{"arch": "resnext", "model": "multi-label image tagger", "image_size": 40, "crop_scale_min": 0.8, "cutout": 0.25, "depths": [2, 5, 5], "kernel_size": 3, "optimizer": "soap", "lr": 0.0043, "shampoo_beta": 0.95, "eps": 1e-08, "adamw_lr_other_params": 0.0023, "lr_schedule": "cosine", "weight_decay": 0.04}
Rows from block 7 of a small multi-label image tagger, named by matrix and row number. Rows with one number belong to one channel. Each number is 128 + 32 x the weight over its row's rms, rounded and kept within 0 to 255. All counts start at 0. After the name is the row's rms in percent of the matrix's.
Before each channel's rows are labels from the 100 images, of 14976, where the channel reaches its highest value: "colour at peak" is the nearest of a few named colours to the mean colour under the peak; "top examples" is what is common among them. Only what is clearly more common there than usual is listed. The data: histories of elementary cellular automata, time running down.
# convs1: grouped (4 groups) 3x3 conv, stride 2 (model.blocks.7.convs.1.weight, 392x98x3x3, each kernel summed), inputs within the group 0-97
# convs2: expand pointwise conv (model.blocks.7.convs.2.weight, 784x392x1x1, transposed), outputs 0-97

colour at peak: black
top examples: 111 turns on; large cells
convs1.296 088 [158 104 180 161  98 107 148 117 116 125 110 110 137 114 133 168  90  85 132 138 141 100  98 142  62  92 108 161  95 103 112 125 121 119 170  88 113 123  82 157 127 115 164 117 115 103 122 159 110 217 124 165 160  39 124 111  86  80 140 158 191 155 140 177 147 112  67 111 130 100  98 145 168 132 139 141 133 140 108 116 203 133 128  96 102 136 130 102 146 124 149 172 136  83 199  45 113 143]
convs2.296 105 [125 140 113 132 123 169 118 102 138 171  59 122 153 149 119 125  79 186 141 120 136  96  86 119 153 138 121 142  66 155 141  96 139  69  89 124  90  85  74 168 145  93 181 124 113 218 170 152 142 182 116 129 255 173 160 129 152 119 131 131 130 114 154 105 147 114 114 186 112 110 166 122 205 118 178  98 146 146 213 130 132 158 110 137 157 162 157  85 199  78 129 161 129 107 163 121 172 121]

colour at peak: white
top examples: 011 turns on; 101 turns on; 110 turns on; 111 turns on
convs1.274 078 [137 102 167 177 163  95 106 149  91 130  74 144 131 155 114 129 143 143 137  86  46  79 146 109  86 170 134 135 143 140  72 112 113 120 137 124 119  88 107 149 176 171 111 157 103 137 208 113 150 126  98 117 161 124 160 128 130  92  79 139 134 152 208 158 108 160 107 125  95 140 203 166 159 132 113 144 139 145 129 156 140 161 101 166  96 124 123 139 125 136  86 139 138 132 113   0 139 143]
convs2.274 119 [145 195 152 177 154 139  72  75  93  75 113 101  92 156 144  83 171 115 112 166 177 146 161 172 150 175 153 138 145 107 161 129 145 104  80 152 137 121 120  57 154 189 172 168 110 110 102 143 108  97  72 114 125 141 103 127 176 182 164 101 111 103 150 118 150 158 103 129 161 148 132  76  88 207 212 152 142 168 110 148 122 128  84 112 118 195 117 177 143 116 144 147 125 125 110 111  96 103]

colour at peak: white
top examples: 111 turns on; 011 turns on
convs1.170 099 [137 114 126 123 134 112 129 193 130 162 144 140 111 144 126 102 139 133 149 127 157 113 165 106 134 111 202 173 136  87  67 123 111 170  54  68  81 173 136  56 154 126 135 149 180 145 130 112 163 131 102 142 176 147 103 126 141 127 119 105 155 157 171 137 154 145 137  60  99  88 116  85  91 151 145 113 154  92  85  44 112 208 140  75 126 137  98 140 133  87  98 121 136 143 168 156 114 167]
convs2.170 117 [130 155  94 157 138 123  95 123 115  80 215 104 154 108 137 142 100 141 224 145 173 123  89  94  57  97 104 135 116 109 159 113 114 145 149 129 155 168 156 100 107 137 106 170 194 127 159 192 140 157 148 125 129 113 133 132 102  81 146 128 130 120 122 103 151 126  92 177 112  77 154 148 156 162  44 187  75  83 156 138 110 115 127 102  70 163 146 165 104 173 170 154 175  55 175 131 199  95]

colour at peak: black
top examples: large cells; dense start
convs1.289 100 [128  92 126  88 174 179 119 123 142 131  83 119 118  84  95 108  68 168 140  94  98  99 105 135 156 108 138 162 151 143 138 101  78 115 137 128 127  85 135 132  87 121  73 227  94 187  98 146 163 148 139 134  73 110 148 154 137  76 112 186 103 139 112 112  95  88 146 230 171 172 118 109 112 136 118 116 139 126 108 163  97 125 113 137  98 171 130  95 111 125 114  64 143  99 183 118 138 100]
convs2.289 106 [163 151 125 127 134 118  70 129 109 188 115 118  95 137  81 111 144 120 170 137 117 128  84  63 112  94  64 131  72 139 157 135 165 110  86 101 102 133 126 171 116 146 117 136  98 118 138 106 116 145 119  97  73  93 107 168 221 104 130 101 185 108  75 122 107 159 142  83 168 128 152 120 138 136 146 151  69 132 112 114 109 129 151  98 131  96 100 102 108 130 139 139 150 127  96 147 101 108]

colour at peak: white
top examples: large cells; 011 turns on; 000 turns on; 101 turns on
convs1.81 095 [150 111 117 130 114 146 121 142 140 126 203  62  98 152  81 171 117  71  77  61  88 124 104 124 119 104 156 177 194 111 157 132 118 105 184 164 189 129  98  83 126 183 169 102 126 135 107 146  82  94 157 105 152 128 173 165 180 114  55 138  55 153 123  99 101 130 145 139 185 101 109  90 158 136 106 143  95 128 125 150 140 169 150 131  92 100 122  99  90 127 133 148 119 141  92 114 133 133]
convs2.81 095 [204 117 159 141  61 107 122 146 124 119 150 208 116 101 125 121  91 126 103 151 158  97 104 108 175 140  73 100 163 153  71 123 108 167 109 100 120 127  60 129 157 138 139 174 103 126 174 147 135 103 116 138  72  95 215 126  88 113 127 115 187 136 108 117  99 167 187 119 134 107 162 136 133  78 131 120  83 122 117 138 132 165 120 154 171 124  94 146  62 101  90  80 100 102 135 141 120 193]

colour at peak: white
top examples: 011 turns on; large cells; 000 turns on; 101 turns on
convs1.63 114 [187  65 116 118  70 155 114 133 160 130 154  54  68 134 145 148 133  26  75 101 119 134 115 100 120  91 115 187 223 138 151 143 162 113 120 170 143  93 119 143 127 154 124 107 117 122 113 134  95 120 144 134 125 116 149 221 138 114 152 153 109 180 136 105  76 137 160 148 164  93 124 104 100 152 116  98  83 123  86 161 120 177 177 151 147 107 125 110 115 136 153 163 115 119 119 101 141 115]
convs2.63 098 [158 130 133 134 137  97  87 142 108 138 141 102 112  92 161 146 153 137 101  37 144 128 131  89 171 152 134 119  84 164  59  96 126 171  81 145  74 138 179 156 166 122 144 138 126  88 152  86 110 135 130  94 136 109 193 121 132 137 154 184 179  42 152 161 146 122 121 181  92 139  94 117 113 108 169 131 158 187 189 156 124  77 162 123 119 151 148  95 126 191  86 122 132 109 117 110 131 156]

colour at peak: black
top examples: 011 turns on; large cells
convs1.96 089 [ 77 122 170 141 121 134 145 187 128 124 125 123 106  50 175 117 149 181 138 125 118 146 134  75 135 114 101 109 118 108  91 205 170 113 108 113 130  97 147 146 191 120 105 161  77 169 140 126 133 129 108 142 156 100  73 142 150 119 185  95 116 153 140  81  72 146 174 130  69 103  77 119  84 201 179  91 130 159 148 158 131 115 126 126 145 104 160  93 109 140 177 122 111 142  54 119 147  96]
convs2.96 101 [137 100 134 111  52 192 142 163 119  93  52 165 117 166 103  95 179  91 120 118  65  70 116 133 155  95 124 134  93 125 138 118 124  95 127 143 115  88 151 159 141 106 229 149 149 169 153 125 161 117 144 148 123 131 144 176  66 131 128  62 126  71 145 152  99 171  89 141 152 153 118 108 155 168 136 130 170  98 137  86  81 147 118 144 129 134  41  86 112 127 120  84 142 180 100 115  98 160]

colour at peak: black
top examples: 101 turns on; large cells
convs1.160 071 [125 139 145 157 179 126 158 127 155 148 184 123 131 176 117 153  91 182 155 153  94 128 142 198 139 137  96 104 179 133  78 129 154 118 127 117 118  96 122 164 137 104 114 108 101  98 112 154 129  90 116  95  69 108 122 157 123 101 148  95 142 110 109 136 142  92  68  99 194  93 139  91  85 135 141 178 154  92 154  61 142  78 170  90 144 167 150 167 100 139  60 165  88 168 105 112 193  83]
convs2.160 134 [167 157 130 152 166 115 160 116 129 115 134 164 117 136 133 123 154  84  99 120 143 185 169 111 157 172 123  84 144 106 201 139 170 144 114 139 176 133 115 153 105 156 113 112 107 111 204 151 137 150 100  96 120  91 189 140 196 204 101 187 104 166 127 123 123 136 154 142 187 157 114 129 140 132 131 144 135 150 140 101 129  76 142 130 155  88 128 127 119 156 140 134 197 138 202  56 138 114]

colour at peak: white
top examples: 011 turns on; 111 turns on; large cells
convs1.4 091 [107 117 165  79 136 130 143 164 166 196 106 126 105 102 166 107  98 139 153 143 176 114  80 115 128 131 130  52  96 171  43 151 195  99  70  99 123 150  90 175 114 129 162 162 119 115 219 133 146  71 130 164 122 142 112 113  97 104 114 146 157 157 121 144 138 141 156 105 139 113 152 162 137 134 156  71 132  73 116  87  92 133 128 135 145 163 139 151 104 138 139  94 144 130 180  71 174 106]
convs2.4 089 [117 129 153 171 118 141  92 126 146 144  77  99 138 100 172  71 140 121  83 140 152  66 151 103 120 113 143  91 118  85  64 113 190 108  69 101 121  85 163 147 141 111 163 152 114  96 144 120 116  99 146 115 111 167 130  63 111 118 119 156 161  61 171  54 146  93 118 146 107 165 175 124  85 133  76 140 172 102 126 128 123  79 167 135 176 127 130  87  86 194  73 151 103 127 120 108 121 113]

colour at peak: black
top examples: 011 turns on; 111 turns on
convs1.17 089 [100 128 151  84 114 173 142 133 201 167 126 130  96 146 156 152 149  78 178 164 114 113  84 125 150 139  93  65 171 178  46 166 175 100  75 138 119 105 133 156 141 104 168 138  93 105 174  95 135  88 128 146  95 139 129 144 102 177 158  68 154 146 150 128 111 108 135 105 141 137 129 123 150 109 145  48 137 120  98 122  95 169  64 124 104  93 192 145  67 141 123 104 130 152 140 124 160 157]
convs2.17 097 [161 133 117 136 158 177 103 118 147 122 150 126 136  92 230  91  96 183 124 148 153 160 125  76 123 159 149 155  64  81 109 138 180 129 180 175 126 109 147  90  96 150  86 156 124 108 127 135  96 108 124 106 158 146 142 165  99 147 159 191 135 118 130 172 112 136 110 151 107  70 180 134 111 195  99 153  98 134 123 151 138  77  96 129 150 125 111  91 127 147  78 126 148  73 132 140  50 146]

colour at peak: white
top examples: 110 turns on; 101 turns on; large cells; 000 turns on
convs1.101 104 [149 158 126 146  83 123 101 112 120 179 112 132 181 126 141 122 190 100 131  81 167 107 123 167 134 169 101 111 135 126  91 143 117 123  98 102  92  98 105 120 126 122 121 149 159 137  73 123 119 101 112 137 130 176 153 117 227 107 124 121 162 162  95 121 112  71  59  90 110 106 182 103  69 147 119 166  94 161  87  73 129 196 195 110 153  96 116 125 126 102  83 147 118 124 196  95 162 118]
convs2.101 097 [165 129 122 118 107 138  56 126 117 171 125 184 177  90  79 149 151  97 198 103  97 101  60 236 107 168 100 141  68 135 113 102 111 152 109 151  58 207  96 151 123 130  89 154 132 148 136 141 110 172 155  61 106 131 157 165 136  97 142  99 145 115 100 104 141 161  99 117 122 147 176 106 138 147 138 130 111 136 111  97 130  99  67 144  99 183 115 117  76 112  83 155 135 134 158 124 139 154]

colour at peak: white
top examples: 101 turns on; 110 turns on; 111 turns on
convs1.106 081 [178  96 147 161 114 124 110 141  86 157 140 149 179 154 152  94 131 159 138 105 182 105  90 120 165  89  83  93 101 162 151 140 139 143 185 115 119  75 112 137 141 119  86  93 100  88 135 111  51  81 138 120 118 109 149 153 132 102 120 162 141  90  40 131 146 102 136 124 128  84 111 120 152 123  99 126 159  78 201 141 136 114 100 229 115  76 137 101 182 156 150 137 107 167 108  99 125  93]
convs2.106 100 [212 213 142  99 146 109 125 108 150 150 140  97  71 137 127 121 131 108  43  98 151 189 187  99 195 148 178 128 143 147 138 197  78 127  79  92 203  73 160 148 231 119 191  90 128 117 145 132 145 138  62 118 126 151 152 133 115 129 150 174 166 185 127 149 144  54  94 134 117 130  69 157 112  66 118 151 156 144 127 150 117  99 155 113 146  88 113 130 117 250  93 124 112 141 101 182 107 169]

colour at peak: black
top examples: 111 turns on; 110 turns on
convs1.42 074 [133 130 103 105 100 149 106  65  76 156 150 131 117 172  97  90  39 139  81  72 112 157 144 109 155 117 170 139 137 143  95 186  86 144 164 126 112  63 172 126 114  83 114 105 181 136 110 172  82 134 113 136  79 127 164 140 112  89 128 108 119 164 164 133 111 106 148 166 102 109 134  58 117  82 175 166 120 133 116 126  91 117 194 117 107 157 113  99 107 170  82 122 190 120  99 103 121 143]
convs2.42 104 [ 88 128 154 124 190 126 125 103  87 158 124 121 178 166 153 119 135 144 121 149 201 195  64  97 143  97 185 157 151 117 147 101 160  83 116 122 170 110 238 109 130 105 109  92 106  96 132 131 142 157 149  99 169 105 178 116 151 146 112 158 132 206  90 118 126 160 112 116 226 105 140  96 105 137 112 174 144 106 158 119 134 156  93 163 109 134 126 143 204 155 100 140 143 105 132 176 137 153]

colour at peak: white
top examples: 111 turns on; 011 turns on; 001 turns on; large cells
convs1.39 090 [123 120 159 118 140 175  90 143  86 176  92  84 141  95 150 111  90 174 145 106 132 173 108  66 139 164  96 142 146 112  77 147 125  98  90 217  97 170 143 184 108 119  97 156 137 172 112 144 106 104  95 109 117 145 173 123 122 123 181  91  99 183 133 114 179 176 185 142  92 142 133  70 125  91 121 143  95  53 107 145 165 144 164 126 131 122 168  91 117 155 149 139 135  93 165  78 129 120]
convs2.39 090 [150  50 131 101 151 121 132 128 150 140 179 100  67 162 136 160 155 186  48 138 138 150  99 120  64 112 133 164 115  97 110 158 198 120 172 145  94 103 215 162 148 148 119 126 154  92 158  98 113 126  60 125 113 105 150 155  79 103 166 111 104 119 131 162 143 170 127 121 126 122 100 159 157 119 163 144 113 117  87 139  90 130  86  80 102 176 131 131 123 186 180 149 128  89  81 129 130 130]

colour at peak: black
top examples: 101 turns on; large cells
convs1.105 086 [151 141 112 105 197 124 138 117 182 123 165 122 126 126 113 107 144 134 164 117  53 119  87 122 118  95 108 110 132 135  90 120  85  92 151 105 145 104 120 132 159 101  95 127 153 144 123 203 186 136 121 160  78 135  87 130 174  80 186  95 120 153 216 116 165  94 109 139 101 136 146 114 163 143 116  71 119  71 155 106 133 151 145  55 127 137  86 164  96 123  72 121  83 179 150  90 134  86]
convs2.105 105 [134 107 148  86 199 104 119  93 126 149 150 134 158 140  98 141 142 162 174  98 129 138 109 163  94 122 170 162 108 164  60 139 115 194 103 173 154 131 140 137  73 113 117 124 126 111 149 177  68  96 154 105  84 139 121 131 157 206 118 139 152 131 128 107 102 130 169 109  87 130 162 120  99 146 118 133 129 135 117 105 112  92 134 142 255 173  99 113 116 146 170  83 212 116 157 119 120 148]

colour at peak: black
top examples: 110 turns on; large cells; 111 turns on
convs1.68 089 [207 116 148 134 117 139  88 121 113 120 171 113  34 178 102 134 150 110 151 143  95 139  70 164 150 117 131 180 141 174 108 113 173 138 127 153 153 119 155 153 103 171 197 105 153 120 138 171 118 133 151 110 177 121 161 152 113 138 135 169  89 153 124 162 151 126 161  91 165 142 209 114  61 116 112 111  93 109 143 131 131 112 102 153 151 154  90 170 100 100 130 155 187 150 207 134 130  99]
convs2.68 101 [145 145 118 103  97  92  93 106 114 125  77 109 129  93 140 122 143  72 100  92 120 163 147 132 145 107 108  81 138 149 122 132  93 162 149  49  93  80  84 123 152 110 136 121 142 183  69  99 147  80 100 149 119  76 101  75  85 167 105 151 135 109 133 100  78 153 148 182 170  84 118  99  65 149 158 166 143 142 146 100 115 193 134 161 129 105 162 186 144 135  66 104  97 139 134 128 166 149]

colour at peak: black
top examples: 110 turns on
convs1.7 087 [154 145  92  97 142 108 158 110  95  92 134 128 154 189  79 127  77 140  94 101 137 100 170 132 119 132 174 127 157 120  93 111  95 148 184  96 141 107 129 112  78 147 144  65 168 147 127 130 103 141 110 129 119  94 159  97 174  63 132 139 150  99 104 122 124 117  69 174 222 115 139 135 154  80  83 199 135 154 184 118  79  68  77 142 136 161 117  83 138 114  88 125  98  88 119 130 141 128]
convs2.7 107 [117 102 112  83 129  61 188 156 151 102 141 146 152  76  59 122 120 161 165 157 142  80 138  75 156 135 164 126 151 134 107  74 102 153 149  78 169 105 169  95 139 114 106 174 133 145 143 107 117 125 171 135 102 101 172 131 180 146  96 134 112 104  91 147 157 114 125 105 131 106 119 143 152  95  96 107 108 125 130 171 160 200 123 154 171 137 102 220 128 155 156 130 147 156 159 141 122 131]

colour at peak: white
top examples: 001 turns on; 110 turns on; 111 turns on; 011 turns on
convs1.336 083 [132 136 137 133 136 118 111 128 160 120  92 113  76 131 114 150  32 118 163 140 145 149 130 139 113 100 241 142  84 142 146 152 142 138  64  68  85 140 129  70 127  78  81 118 111 106 120 131 174  94 103 104 187  68 144 149 110 119 103 167  95 141  67 115 138  65 134  80 149 116 157  92  98 141 102 150 136  80 106 133 173 115 134 125  99 139 120 176 117 175 128 118  92  98 114 118 105  98]
convs2.336 114 [132 126 176 108 194 107 158 107 154 142 162  88 168 161 143 180 176 176  58  47 155 132 187 143 134 151  91 136 130 110 105 120 113 192  44 132 145 118 171 122 147  75 144 135  99 121 127 108 192 132 114 134 117 158 145 110 127 107 129 152 141 130 152 199  77 160 107 107 174 165 139 169 125 165 138 102 107 144  88  61 119 145 117 171 138 156 147 123 118  98  75 135  81 120  73 133 105 104]

colour at peak: black
top examples: 011 turns on; large cells
convs1.47 098 [171 113 121 170 120 144 137 181  79 103 167 110  39 134 123 161 106 131  89  79  89 110 127  86 126 102 112 137 149  80 133 123 129 135 165 128 160  80 110 122 134 156 183 129 159 157  88 179 129 129 120  73 154 115 105 181 115 110 179 130  94 161 145 124  56 169 170 156  73 134 107  77  55 163 172 129  73 132 120 138 151 199 151 147 160  94 111  89 131 156 137 127 102 125 116 115 125 116]
convs2.47 084 [166 126  98 153 151 130 143 150 133 114 118 122 140 144 141 199 119 104 113 146 145 186 144 118 116 132 113 107 125  94 128  77 116 180 127 174 132 109 123 104 104 165 113 132 160  82 109 124 106 132 160  93 119  97 131 112 166 197 115 126  43 174 166 116 133 117  86 141 113 186  58 115 108 139 184 162 200 153  88 139 124  79 152  87 113 133 153  82 118 153 103  79 142 144 124  93 138 112]

colour at peak: black
top examples: 110 turns on; 010 turns on; dense start
convs1.218 109 [136 139 196 214 153 154 115  84 103  97 149 108 128  86 123 107 116 126 111 107 144 115  82 120 145 110 116  20 100 141 114 120 190 160 123  82 153 115  76 101 146 156  73 141 135  72 122 124 130 131 163 129 125  72 175 108 134  89 128  82 118 130 121 158 116 184 139 153  85 117 157  72 107 147 126  58 133 147  84 133  92  95 131 171 104 126 128 129 143 138  71 145 186 117 158 157 118 145]
convs2.218 110 [134 169  75 113 131 121 185 141 157  83  66  61 147 176 145 141 166 128 137 132 144 125 132  84 101  70 135 120 150  57 125  99 169 161 121 128 131  99  96 133 147 130 128  89 136 147 101 124 161 135 127 179 112 142 158 120 170 177 160 135 114 123 126 142 143 116 122 122 136 151  71 159 140 164 125  91 100 151  92  84  79 120 102 120 101 160 149 143 125 103  71  72 142  91 109 136  87 115]

colour at peak: white
top examples: 011 turns on; 111 turns on; 110 turns on; 001 turns on
convs1.75 111 [ 77 106 154 144 126 201 117 191 114 150 150 122 108 118 169 143 140 134 180 158 147 157  87 113  93 151 139 126 147 132  85 177 190 192 186 187  96 129 149 171 145 195 141 156 132 136 172 126 106 112  99 152 145 151 120 130 157 131 125 155 120  78 136 108 105 134 147 128 115 102 118  95  67 128  90 131 132 120 108 172 165 100 127  76  84 135 152 130 106  60 212 172 125 156  90 143 161 105]
convs2.75 095 [138 118 111 126 158 138 132 190 131  98 161 152 132 116 146 102 140 139 134  96  42 157 115 120  85 151 149 188  53  71 116 120  84 109 176 132 156 153 167 128 154 141 141 145 117 127 158 126 132 110 158 121 129 191 122 155 126 122 180 171 179 122  42 106 134 168 132  63 120 161 131 157 185  91 107 112  92 131 143  88 157 105 107  30 148 112 100  92 110 167 119 118  95 129 142 110 166 135]

colour at peak: black
top examples: 011 turns on; large cells
convs1.82 083 [109  85 177 132 123 214 123 143 140 119 176 114 133 109 173 157 132 120 138 114  95 183 127 103 128 157 125  97 134 104  90 176 137 101 107  74 117  75 101 130 134 147 100 193 120 182 123 129 139 127 142 107 140 132 123 171 120  93 171 100  97 135 153  98  51 136 178  91 108 102 115  70 136 210 195  81  95 156 114 143  82 149 119 142 114 126 139  61 106 115 128 134 119 152 130  97  59 112]
convs2.82 102 [156 158 155 128 120 143  96 158 114 139  83 187 108 188 124 170 163 141 162 154 140  99  84 145 149 126  98 161 101 131 127 128 149 120 169  98 192 127 153 117  89 137 202 131 116 152 163 125 203 154 137 148 168 141 174 142 112 122 194 159 179 148 161 171 147 116 118 182 104 110 134 143 147 160 161 179 152 143 185 160 148 161 105  94 121 148  78 153 179 189 120 139 119  97 154 125 134 111]

colour at peak: black
top examples: 110 turns on
convs1.210 122 [104 135 117 126 112 108 125 105 137 110 139 125 109 121 114 224 127 146 118 102 106 223 163 103 164 111 114 161  86 111  70 151 156 105  67 113 161  95 153  79 233 175 115 181 138 129  99 157 116 149 115 156  93 120 215 182 111  88 110 132 152 139 134 111 137 171 141 131 158  91 141 112 125 119 108 122 116 106 139 129 107 124  91 101 152 102  70 152 147 128  94 133 126 147 131 118 205 124]
convs2.210 100 [ 95  88 100 130 135 178 108 163 148 126 107 190  85 122 123 125 132 106  94 146 136  83  96 136 112 148 150  98 146   0 129 126 118 115 138 157 173 151  85  55 161 148 142 146 145  47 157 126 127 140 147 145 100 110 194 161 137 123 142 162 128  90 131  88 186 130 140 126 141 141 106 138  91 112 158 132 131 188 101 155  66 122 139 111 143 107  79 160 105 177 139 102 129 179 134 121  81 120]

colour at peak: white
top examples: 111 turns on; 000 turns on; 011 turns on; large cells
convs1.262 082 [244 121 104 132 133  86 115 145  90 115 140  96  93 158 122 114 107 106 187 119 168 146 155  94  55 108  83 123  83  75 123 152 121  98 111  49 112  83 118 169 129 116 155 151 120 118 140  87 141 147 141 136 134 178 107 146 132 125 125 127 129 114 126 116 102 149 128 105 168 143 140  92 149 113  89 132  81  92 153 190 123 123  99  76 100  70 107 209  82 172 114 162 118  99 110 141  96 144]
convs2.262 118 [129 119  92 162 149 110 105  96 147 145 115 135 149 103 123 150  54 116 173 193 136 211 151 161 156 113 118  69 127  79 128 103  93 126 153 128 157 215 139 153 117 137  97 123 148 156 131 129 128 130 121  89 136 179 147 107 123 138 129 124 136 137 152  91 159 116 108 163 102  74  23 150 115 179 189 136 114 128 138 110 114 106 152 122 129 149 214 161 170 188 130  91 176 125 129  99 170 159]